config.toml
hop_length = 320
activation = "gelu"
shared_expert = false
conv_stem = false
adamw_weight_decay_other_params = 0
Rows from block 11, named by matrix and row number. Each number is 128 + 24 x the weight over its row's rms, rounded and kept within 0 to 255. All counts start at 0. Numbers have three digits each. After the name is the row's rms in percent of the matrix's.
# f: depthwise 7x7 conv (model.blocks.11.mixer.f.weight, 192x1x7x7, trained with AdamW), a 7x7 kernel
f.0 092:082090109131128152158119118117107106123114140174166133093076096079087101108107140115108129127134140128116150160148148142122086150144144139141145126
f.1 099:112104084091125156161112141147146142146128105119154169164144120105123136152141137148100104124141125116106079074105122148128120078091116139145154152
f.2 098:115119138151117106096114112107094156180170132122120142137114107133140149148118098104163170177176169134130097081101106112129135122123119137132147132
f.3 100:147138103106121111120090109125118103118137072097126134152167174176164150127138136131100115133122125107114109122130099076070102121142142148133136108
f.4 110:129112115113143137101123084065086123151154172158126118149145112104144152141122097115103112117118123135121160179172150130136141167147155133113123149
f.5 104:128124123138150135141077084110131130112105194179140129140157160085097121126138127126110096094105154165133119111108105117133118157167145130128113115
f.6 100:143110112092095121137091096109127125161171095118124122130125106170170147124110098123167148141157168128156126090081095129121104119120136148151117114
f.7 110:113100130147166161113093093118103097091088115123140150149135123145142115118139142122173156115116130145141149135154151131133121077080088101121155164
f.8 097:129125150122133149125144117109102083073101131135153139127111122104159187175159119086143148135131139147109082126144143136111097092113097104138142121
f.9 094:132123106108117115136146120115138144161143144140122103132151138084064076096159162150188172157156124100128120120117107104107121130131142152117120126
f.10 104:101111126125115132137188170154145115108121116096102116142165170122122131152162134111139126099093098095132115097103126137137112185163148157143142123
f.11 093:124117103119144155152141126136143164167139095093092095098104114116109112122131151166185172149134122138159133119111110118141169162146111123095105106
f.12 103:141138113118109110118153163156147115107125136085065077124154130145140112105133159131161178165150126108119112111122143157143125171157134146151138106
f.13 101:146121122149161149134146142116092094123117202191166135110123134111123110102131130141137145143115117097079089097119119111125127146131153164134114123
f.14 097:100091122135145135141131126093089098116125137102078087148165157108075080103147153150156163139144137141135155149157155124112122126126137146148124128
f.15 109:131142144153145122106074089107126125105097086087104124146144122107147173168133095112126145157148109102100083094112121111112104140139156143136125112
f.16 107:084071072111144135095113128133133135148123133123123123120116110162146152143134149131155145125134131119106125097103108135173189172170155133138132131
f.17 098:120143142152166158146088090095102138137119100129140139110088088128117110132137154145113146182168168162149123138158151135128141098083116123133136115
f.18 094:102118105130134146114127133155165145114121081110116118124136127152143154166168147151151157136138108105122083099097086087100129099102091097118143157
f.19 095:118102092106132140126130117129151137133107173179163153157154157122096090106114134155104126118113109134127161183178145127122143100098117121109132158
f.20 094:146132120130133129128166143146139168137133151125112102116114120128109075091128164166144141149135159180158149145147131103082091088094103113121116116
f.21 103:171174136104098114120102115130149162174144160163144130107112128131129126127147160126142145136114101098119161145088078088130152147131121122106096095
f.22 099:187160122106104124155167156133123118101112130124128129105114147067097122135141132091153166175171146132094154149131142142153144138142123138146129113
f.23 100:160151141138140148110095088080103118133126133100088093131160161145129096103128137144163151125128140146162081109119135142142134169170152118123117097
f.24 099:136121130119110124146140156156145132129128148112079091134162187120127130106142152168111110108099095109130068069110152161137135123120139122124141150
f.25 098:171154135116099115143103112137153109078108137117108141140124120152150149163149136126098075103119141129136118111108104085100117170164167156130108102
f.26 100:119140159157157163138088079111120158161153149122089113141157128151138125128145141130112106101071087109114165142120120108116123119097093104111113123
f.27 101:157172157148139134126077075098103095117111074111142163160126112102117145170144115098155152149155154138125140144139121123128126110099130143122124117
f.28 104:086078117151164161152176160126113109138158147134108091100138148167156152139134141154118145159153139121113119094089123120130141139154137124127099095
f.29 100:151153137126127118136143130112120094078101101113122137153167160133143153134117113115054056083122134138132141135143138137153118129122118123157157140
f.30 098:141161174154128134124160167163157131125099147120100104141166132186164114083088110142134122136115112103106106117121146116105111138144160162131116136
f.31 089:150134145142148155135102097083097095114124126099090122118155141180147129123135162156121080105109096127155117098112099082093115131135130124119139156
f.32 098:131112105108123136150110110121116127143146182150136143162168164096081083109151139099084084088111151164146158145124122118130145129118135134129142139
f.33 096:169159137118108107126136118106106121117139109078067097130165135152171162158122113132121096080103130135153128123140130122118107148115096112125149169
f.34 103:122109125126125135129150164151111087097107162147123105112112121143090081107148163158150118105115152184158157158160137128099105110120121103117144156
f.35 093:168176174159139132107121114112117145129126129164168162155137142126142131122112105104066090105109112151151113129160178130108097131122137137113130143
f.36 092:089108139160178163140108150146123089090089131134139138120099113155185173128092102135132142138144138139136119111131143128123128155162172145129137151
f.37 099:133139142163135121107089107118112093097107184168129126135138141113106102098116166154122148173171129118131124105118142140138142099133181169146125116
f.38 096:144140136121124138151190205175133109102116128113116122126117114147129142142149143171153150147131115106099073088093111121119127141147136127125136118
f.39 102:145153141114096094086172183130104116136123123119129116117142147143121119129139156155095080079090122159151165143114127141164156129106114113115111120
f.40 099:170185163151123120102123119119130126140135100112125127117105105096137160179147106086098087111119099107134152167157137123138140139161157138145154129
f.41 099:150140130127095128140173157138128132153158146115088070098144162103099122165170142130135141148163164149129100113111137105090133116142120114097104116
f.42 087:154149145125104110124157166162150135127155167130097124151163129124142146160143107083117138162175149119124119109084072092129140107105144127111123122
f.43 107:175173150140129110152096113116135175175154103129130134122118113142137111110124151168118096098107106109111109127121139124105096174165151147153156147
f.44 101:153151145136097075098162157139129134134113152147141111094115140123140162173136111118182158135101099145157108098091105130146146128125137137153152164
f.45 098:145106088097115140136128134137131128107092178195172146104115138137142137118088103132101100121148161154148141107096100124151160139116098118141122147
f.46 097:106141140139144133136093113100102094108115162156141155152113097113144176170146118091117106089103107118119125120131142143115109141147157152135082075
f.47 093:126138155162134107092145157172174127090091154159150132093085109152124092077112136137148124096085138146123132145129110134136128133155154142124126128
f.48 098:094107142152149155116164143107112101109110105106128148162171134079111156159162175158149127111115089102111169124119103101141132143138125122110134147
f.49 099:112092102125161161156107091115126130088084072093122153162150139122109107134147149142104103106099109112128148155162153139143152127118144133145161143
f.50 111:179171150145123130134142145136135140126138072078107133119109102121123105121143150117123143160166163115088118139123109125131116167159147139135173171
f.51 106:096099092102112110137113095081119146159147156150153152131118102146159160146133131143119118111105110124164082097111136124121118123153148129114088070
f.52 097:163157132118096101121161133115121151155146110095104110129103115096094133168154154149101104119153161153132143136095108139159162106099095092141158137
f.53 100:137117112114129154133101090081083083090138100102136146155164135171154128124153153124089121133141117110100124137127126112121124094099118126125103073
f.54 106:101129133122108083090149135115119143168159125119125149142124099151167147131118114107106101090136163125083173177152154143161159120136120128123149155
f.55 111:085074105136176145133176164139117116105102106123160157137130112143159143137139130103122127128111098110121086082090104124146158124113107115125135147
f.56 102:135114144150150139147076074095094142152135144105087090155174138106094100107153160139124107103104149153148162154144134142118119131122119115128136116
f.57 102:118095105100138153156183188149123102104123171143127115131165162135167174144106106121087112132124109101118168143134130134115112137123136140141121141
f.58 108:111092089130163171150125081091122149151133170136100100108119150157148132139128118143147136136103102118121088114121132121123106144153126130116072079
f.59 101:095106119134158118118081095119145163168170107115114132136120108134157142118091074079154133157163155114125106136125111133143133162165147130142142132
f.60 105:112131145147132104100084118136163161117081147156159142102078102144139113116118118154147121154146122094106137135113103118125135095089083094096113122
f.61 098:155122128135120146162171161134125135140143120150128095068075114143106099128163165160122086085117137131148107113116119105127152128133138164153155126
f.62 106:170170163155134127142133118114106121106096087078079093134161149146149161150132118108137130130130143135139133153170147111114115092135153135117101095
f.63 095:091119133141150118111123110117145179176169086098096090111119119143145128102108118144148150151126111122156168133129143160167162106111092103126121118
f.64 102:144125126107107116126169145119115143148130132122136159166153146131120102093112142148072077097117143124107120130121117129137144171181186163136135107
f.65 101:129153152146149135124126159180171117090089084125142137116090079114096107118143164162131129115109103120140157136120090114117114139093103136148141120
f.66 101:117132147139126115126123102104088082101119102114134145137118114147170171161117104120157165149113122136155156155147144140137111095089080102130162163
f.67 097:115119103119152154174167177141109116118150153154135113081077101115134140117101128152102113136158143155147156172184129117125139129127107115127132135
f.68 101:155151144117130130131172186190159119106137121139141132128122126088082102121130136133069070097126134147146127147137118135143107115114124122106144126
f.69 108:137109096102144165141122138135120123127125091097109110120137133150168146113109090077185165159131119099109172150142135135131135174154120113121122162
f.70 096:112111123136136146129171181165140153143154130097101126140177153118108109096098119137154182168147130121115090103119126130114115114101104122149165133
f.71 089:156134129114141107095116141141118122114121117122142160146141127129173194180161134119089145171145096099099088110128153150129101100124146127104117142
f.72 102:098134146145160143138114086081117142160160100128128122104121132122163152125101107131160162119129149142148102109117121164180153106094083101132132154
f.73 103:141147126112103121125147167186172127095103061096140160140122094093107133136129120115149147161143096102108146133120130120148128108110130155153148146
f.74 103:106110136118116118132133160160127110092099113113126134133156162159193164124085080088109099104120111124131132135144142136118096172167136133131143138
f.75 090:114134138137134120121170141108081100114148115096075087139167156122084081110124105108157142140139146119106129112107143157139168153154146134139132153
f.76 107:147121110109146155125158154132118113123116183174158118091080074176145127122131137112099091085123154148143096114122127136132136134129121140155150135
f.77 107:096118115095117122103106133149170177149131167148136125127144153134146160142117109123171141112113109111142110099108140128116142168184180138118097105
f.78 099:120126130110118120124155166141123108142141123153156143115087081141150155138095088119133168141138161141123155158154155158138133085087092095124150156
f.79 097:120094119121147159137138153167142128113114134166165166130084092147148131119111082078091110130142127115140169168144108128145139147161147149145126112
f.80 101:064088093109128133136121125149154154132134136170176150130113126145136141153124106107088086122130136114098113109118146172156161117106100104105123121
f.81 095:110133115119114113104177168150126129149141124119103101144168166108096078092137141122077089104134123101104153148144139117127152144120121103093105146
f.82 089:135109127133132145140135143144140139136137085071076086077076102143136141128114133144153119119141126118133118107110096110132160072089122104111121123
f.83 091:179183138114110116132162139113115125138119087090118126131127139132170178152147142146087080099125111088093127141154147119111123106112114139138140142
f.84 095:104101093095110131127088081112118123125136155180165161142137097080124159156115118124122113108124101087081123105105109121135123148127160137122128129
f.85 103:128104105099114152159127125140133111105110170185158127091076117146151144123117110127141132126142145157187147159144120145148148089117098100124130150
f.86 099:111114128137116093092154124148154149154126172196156159135109117108141151152134108103124108096116120108115097094114148156159135139147152155134103092
f.87 099:149135158129114094110174171159139122121128104101090088111129137107095086108126137161143122116125149163187138127129128101096116153151156158130139138
f.88 109:101088107123170166148104096105120149159143183170136109118138147127113100113139156129117093092090133147126121104091098133156138138135139107129153150
f.89 106:089092096127155159137102085101132159152106133131139157157161177159153133136125117127115144156150125113120131114102111144166145172174153137123121114
f.90 095:115099120141161157145128085089090089101096141137152169165147134121114155163163136118158129121124148126128130134146145137134141083090091101118122157
f.91 103:115123133148139107103179179162121117119161165142101097124155172129123120114123151147118088070091121138158136115125125128135126163162157147138129134
f.92 098:166173168161125114121145164177160121128137110099100102119125117119102117132153135101125156160159154149115151170170145126129110128134128109112143172
f.93 101:077092104123133138130103140135139117101082122113113124144131115178158131121154164162082096140139125123131086083104121096083112123101113126125118121
f.94 096:146154150138119123122162159142126102097117073103130137128107100121182190169119078078141121101114134134120140127133127118123142120129133124131103090
f.95 108:070089112113114143133173163150132125111108107150184177145107108119132138130122114106103138160154126098123136125113131146158159119098119133152169148
f.96 104:150164143124121088088150148143157155154142102131141130120116102059087126152142120116117151169145138105097111120147145128097101174152145136141133119
f.97 105:152140141126102086081167165155166162142150081127160166131104096112142133132110110110092098102113129134136160126109113125128148145151151151146144142
f.98 106:113152144118106127148082116139133097099092107134167159116085101096116129155146138127159169164162141129126107110097120123105079129139136134119101089
f.99 101:133132131117125127104170187173136088077095132127112117129128126135129121122143162178160134120122126121127099084085086116101088125130137141133130134
f.100 104:124130163153121120121133165152130102108113135130123150163146139049079123132132119110135143123120151154137133153156138110113109110140158146097081077
f.101 092:119131128120100095124143119112116104114106141168159144127143155158171175157128097106099103111107106114119149159153115130151159104097114136158185146
f.102 099:145133132132118082081129117119126131126130158188163158141136120129112106097101106141161136107086088118162144128108126138152154132141148178153142157
f.103 109:135174153139105091130089110140140113128140127137150163136136119167137131140130126111126115106102133177173064098152153143141166122116114095097106116
f.104 099:111095111131116112118176192160147106122161166181159129110122141145123101095088109141132128127114101113137126122142146104112120172158141138134134100
f.105 097:117131145158117122113137143160141114091098117117121127131134138136153178187151095079133135142129124121143072065084104116135152128145127121139136124
f.106 104:155170167150138123111134129113118138166158087107136143113110105182185166145136118106103109124132122132114146129106091110142164122107096094117142138
f.107 104:090097112128133126117091123158173142106095075097134138124100091101110125138151145139102131132135139141137200173137147163146122119117121120112117114
f.108 095:142126148157181144126154128128144159150161146136146152135096083079090105132127112110108086110098102119148132103138164156137114137146164155150141126
f.109 103:153147145155112099102058119168180136110108100109138157166138137111116110096105109117148152157157150113109093114130141127127114140155153145138141147
f.110 103:071090135161141135134103107116155160160151170134102121158160128125107116103106144125087090118119124165163101114116134116132131158149135164153144107
f.111 100:159143139137126149170194177134098101111136125103120147127103108110114127125105103133125161185181164118134159141107098116127118125117110118143129120
f.112 100:115121118114102115124132143150162170168135161137100079105120136195145110094130154129117122131137127130133128130132138110091097156162170146142117082
f.113 109:156170143123088104125171170136120098103107177168135116120163165110111118126137139119113147157158139142147106114121121119130149093088089102113120118
f.114 105:179181143118106127143128099112140153140125112097090090138152130146106090083114166165113125132122118109105150158153136125126133116127110101117163169
f.115 093:149156145141128094108141157152146157151135148138120101133157176172180153164141100138113117139151123080106086111111122110098101100124127148126116117
f.116 087:132155145131095092120138153162149134119105129148144147141145130151186189141090095129113148166151107099115122109103097101113105118111127117107104095
f.117 097:119108085109151150161127104103101112125129166182172147137127132106117132131144113104113124115096098133160155147134143145179166084119130117099106119
f.118 098:117104125146155146110174169144145150134114099081099111113122138135144153150117084113123143155134101101114168175163153118119123164169151147124134114
f.119 098:142131157153167158137075107137155139124111083095134141148138150071096107113130139154134157168139119114110153159152152162164151121138123117125140121
f.120 096:138128122111103122155130146127098101144173156155139113108133162191178134159156145124080088102116127137139132115110091129155120126110106118156155143
f.121 095:101107125119144135150126105098127162188160103127130136143107103118138159165149115085063075085093110134132145147125129141126114137136139138131118124
f.122 107:130121125136136136111079062094129132128139086102134140129144157156159144127107097114171158124118142164173129123120141142136106090101110113128098094
f.123 102:100093130148157164120096095099124155167139110144156138120136144123161162136094084106136160144133115140154085124128119118144148081093094114113105128
f.124 091:130152143147155164134107108107096105103117136132130151158127128073082100137165160106121144148169169150117121105094101123129104097107103105130156128
f.125 101:144139125121123127117097096090094104099107109117115107116123123157150136125140170175106080084103118148174170166127120138136119103095095120134135127
f.126 098:114087115127156161147161133119141142165149127079067096136153122102092104112129155147134142119125119130129122102084100151161146153119119129151166144
f.127 093:102100137139153165126167149140143147133111103116127138123121106147151109089073099109150184187159130134136126110115137156160160135143134116119138159
f.128 099:149117086096112128159107106138164147134125120138171167131096075145148141123105100103176162137106118116139111115124153154157122150164167149128136127
f.129 103:118111117130131139123151136107099085099133170150136132144163144176133094097120142156153111070084137166168166146133119131139131148142134148131112098
f.130 095:114130141117121136126072080130127135145127118111120132110111114117174194184148118102096090106131135105101100090105146148149124132145148127121106115
f.131 093:098089098112121126119116084086116126130115157169145096083095139163153158159131120121160147125109118137130147112101110122141150099112141154163155163
f.132 097:085075083097096124144141150140139134128127100096108131148138121099118138173172159111153156155125112104126150155166148121123121096097106119128113108
f.133 095:108123132115107121128099131128132138127112179181153154165161171113119125139107093121132138118122090089116153121119137154150155106079072106132120130
f.134 101:095092120142149157164132100070093117139122133107082103136149138136128130128120119131143134131111118132140077080093100120146128168121118135159169153
f.135 097:099102096112131138150111114107121149190185135120117110107101090140160152132138128111143165137124110095096091093100106104139159141108118129142135149
f.136 108:128110102087118127140099134156146115104129220180150139122134135174126106093107140167129116111108140152162141145129112096113132126139134129119127137
f.137 105:143158170148108097118114137162157116083086103124123144154125144137148136146128138157076060083104128139152142128116113116124099150124125144139117110
f.138 100:105092096095142158164177121114124133157163077082107116108121112101116125136105101102129147144121144154151151142122143167166160146132110125125130150
f.139 100:148139130107095087125171165133128139131098115101092120152129088167153147140145139125120136137148146144153125141140133114119100087077101085087105111
f.140 109:083103137157143116110103121131121110098109095139164162131105097167161170159133105092139147129133126141132098093092107130139143074092111125128133125
f.141 104:105087099102148162168136151159158150144132153171140115098102146130152150134104087102135129137156163128112095085081107147152142130134140131116124121
f.142 106:151161168143122130133188120096114129159156109119131131108117113119091118154156157145145138110089105150146111102119133131094067103094109128150152136
f.143 106:108106124130136124123164168132096125155171080107123119098104081128102096113138138125180188171138120132156145128117125113105118121105135144148130142
f.144 098:127129117105104102107137135147158184170135116107103106096125150156171164136126107124144183167133105094101113123145141142149151107107089114111133130
f.145 099:090094121140143148153109122124139140120098141127104088110143141124119121133160172160097052071097126153151155135134132137115109138112101128149138118
f.146 092:112105116105122136161124126162155134153138156172184159115092090105115131146129112108148150168168151158147119108108107145142138072113128130116124117
f.147 098:128110121124112101105144129130126110110141065088118145153158147134157161142154111101171174143143119111123092090095096086100133133138119112113130106
f.148 095:120102105098125147150098121142149124131142131105077069119163141173186137103106103117162171164127139112103142148122113126130123106147154136131112125
f.149 097:149138117128130119100146166161162153154168096123142106102101103138127107103107124130115111119114122109130184157148163183180150151138116115108117142
f.150 106:102109099146177167127100096110130130118122119166153152148132109126115099112128131141112126153152109086074179176151137112105111106133130117119150151
f.151 093:125134136118117158165146158136161143140147122145158138122125100111092097099114151141111086097108146188170099082096095132149136122114121137139118098
f.152 099:155160144161139147141140109085090108144161160163142106095110128110145150137105084087084079094098132153148137142123130114116108132121115118139136142
f.153 109:126160168156113088113148133137135117137130058107144144114104095118154176157101077117119118132137123136141148135122136148147148135165164126104097109
f.154 106:108126149142110093087140116124129116118130154154134093091113121081112150161131099078092095123140135127101190166144158147129107139141142113117138142
f.155 096:116129154144133115132140108100108104095118145132128123178170150143167164144104112132171163141122110133175111138130116111121148097085116141167162164
f.156 100:183179143124120119145133092104107147125118188185156154145130123143130143134139144159154119091088117144139119105101099115121107129130131129106098132
f.157 106:151138133148142139125146165166173128094087093122142144121109098086090126142126126104132157144128122115090099081107113168159140155156156130120119143
f.158 097:125121135138171170149096117152145158161148111124158164144134108077080121150131110103077111134134109101097116151164149155146120103148134138127113123
f.159 091:172166157140084093144156127119104117135143147140133124129130130100123159145086064088132159179181136121143151137137121131129150127131131107136125141
f.160 102:099098074101124135132107108106106118133141161134118135144140142196173134104098123132111101132144133126132090081106127125136151127152152146104098089
f.161 093:156177170152135133137166146128128136142132107101109115131163144191169110081077120141136121107089093134130104118122113127141148133159135120120128142
f.162 102:190186147104104102094114110127145154137143122107096089113122144119139132136148131088149154150138109107117097087117124154147145099102097108114126141
f.163 102:166150125113095108095144171158141146149121155146143135124105085142129141146146151144103087105109109101109180163158135126129132087093103121131151146
f.164 099:115152144135128110114180186165165152110124108143144122112085087162144120129137148152121101090109123137138110099101105120154163134148139131126103090
f.165 095:103077093138138115109128123122118110125133174156182172143106110096124141144127111130093090092102134150139110109144151167149160156113110116140129106
f.166 100:126122099098112126125168161137132153159147109123146143131107101131109113129164163176103089090117135134121148143139119114112105089090083080105108121
f.167 101:109118144156142126119158166175162147141132137140122134144150148109099102104127142134174177165155126103115169156168166135129111127096113146144116100
f.168 090:191151118127132133132089117144157156147124108127129142137104089180194171166131095103147129101095119148160120112125126123131136113123123129112134133
f.169 100:153164152132119119112130117103107084097114156165141124091099117097093104136166174140079094129133127119116128128142158160161137141111103102124150149
f.170 098:111131118101129139132135140139128123110111158137141149144166169117109131132147147137075058065103130157159112119127122116120113166166164134130117151
f.171 108:143117116103107090107059081126153155133150127143154168147112100126138145154141108102080108126145142117110128092097108118114125133149146115121158162
f.172 097:162173151146115116142104096121130142137133155150120103092101112165174149126118143160139156125101091090089118114104124108103114151166164146118124146
f.173 105:135142150138128113121142142157149123118123115086071075102128129104104124137141123120167151134113143147133147150154148115124159087062091126111099105
f.174 084:129108132130127130141108122122123121134137131120089076079105134127087085105139157151082087089103134151121120140128165182173149137128135134147127125
f.175 098:154141123103104113133121106102114126135129214184161138137134143104108114125133152143117096100096093093136132114105123135145148107116143156147136163
f.176 099:143169161128087106113143142147143135124098101081089112107107126146133127142144179180160146137128133108107161118094097127152138138098091116135133133
f.177 099:098136164139116124095087119143130118121113178190169163123119125140168154105091123141165163136109089100094114119128127136131135123137132128160145119
f.178 113:155140119108111115107183176145118092094117141147150155135119093129142129127132128127143131118111130148135071069067087126148116132119124137141127142
f.179 111:083078113162182152122110101094122127143133155147133143154159157114137141119117120122083124133119094126125091070080116145141144140139136140132132123
f.180 101:119157161168130093109163166129126107101094162168143132146131149128103104119161143155104089100116148150169097081095113134132122139118138117121147137
f.181 099:088083078101118119128112089114124150145155151139112107125179168160184173132104113129140139116106096103115126127147135126114123138103106108116116125
f.182 099:162147140143137109119151152145147127105101123133132122113117124159148122121152172179068060068104116124128158143141116118136144140133147140146137139
f.183 100:101109126142140143148139146151142123103082087080084097118143148108116135140124101097141090084111124133140177159144152131137147182121120121143139138
f.184 097:130113100083118121113113110149154180161176136112114123139127122104098097117125139119107075101136158148151097106154169164147144159153139121119123141
f.185 097:150133121119112103118151156152143137144133129104092096125142140145172155138095090091141108119147163158151170170152125116098103092087105115115129155
f.186 109:131144114128151133121119120099118146140143167191166152112078071146147147133124123115102126130127131113106149141126108114129133167163176165159141150
f.187 102:083087112112127152161099107109120125120095180178148104112125119108097102132142135108100090100106143141124122153153129114118133128124117143167165167
f.188 098:105107117120123128132143155135142132127128194189159134097069072112107115109121131128119091102128153142142129103099122145146133145157143147152132135
f.189 104:143164162151105106112155154143133139127120087066085113169165153110094120121128143127120096111141151166137130152169159124108114106110131136126112114
f.190 085:105115122122139123114082078102097109145144125118137135133102106165173164155178174162090081109123121109103109140129112124134151123131122146153132128
f.191 099:102076111117142133119091089112122120125113151163142147147130111104133150150124112121159191185156140101096108136136143138106079097122124119129128137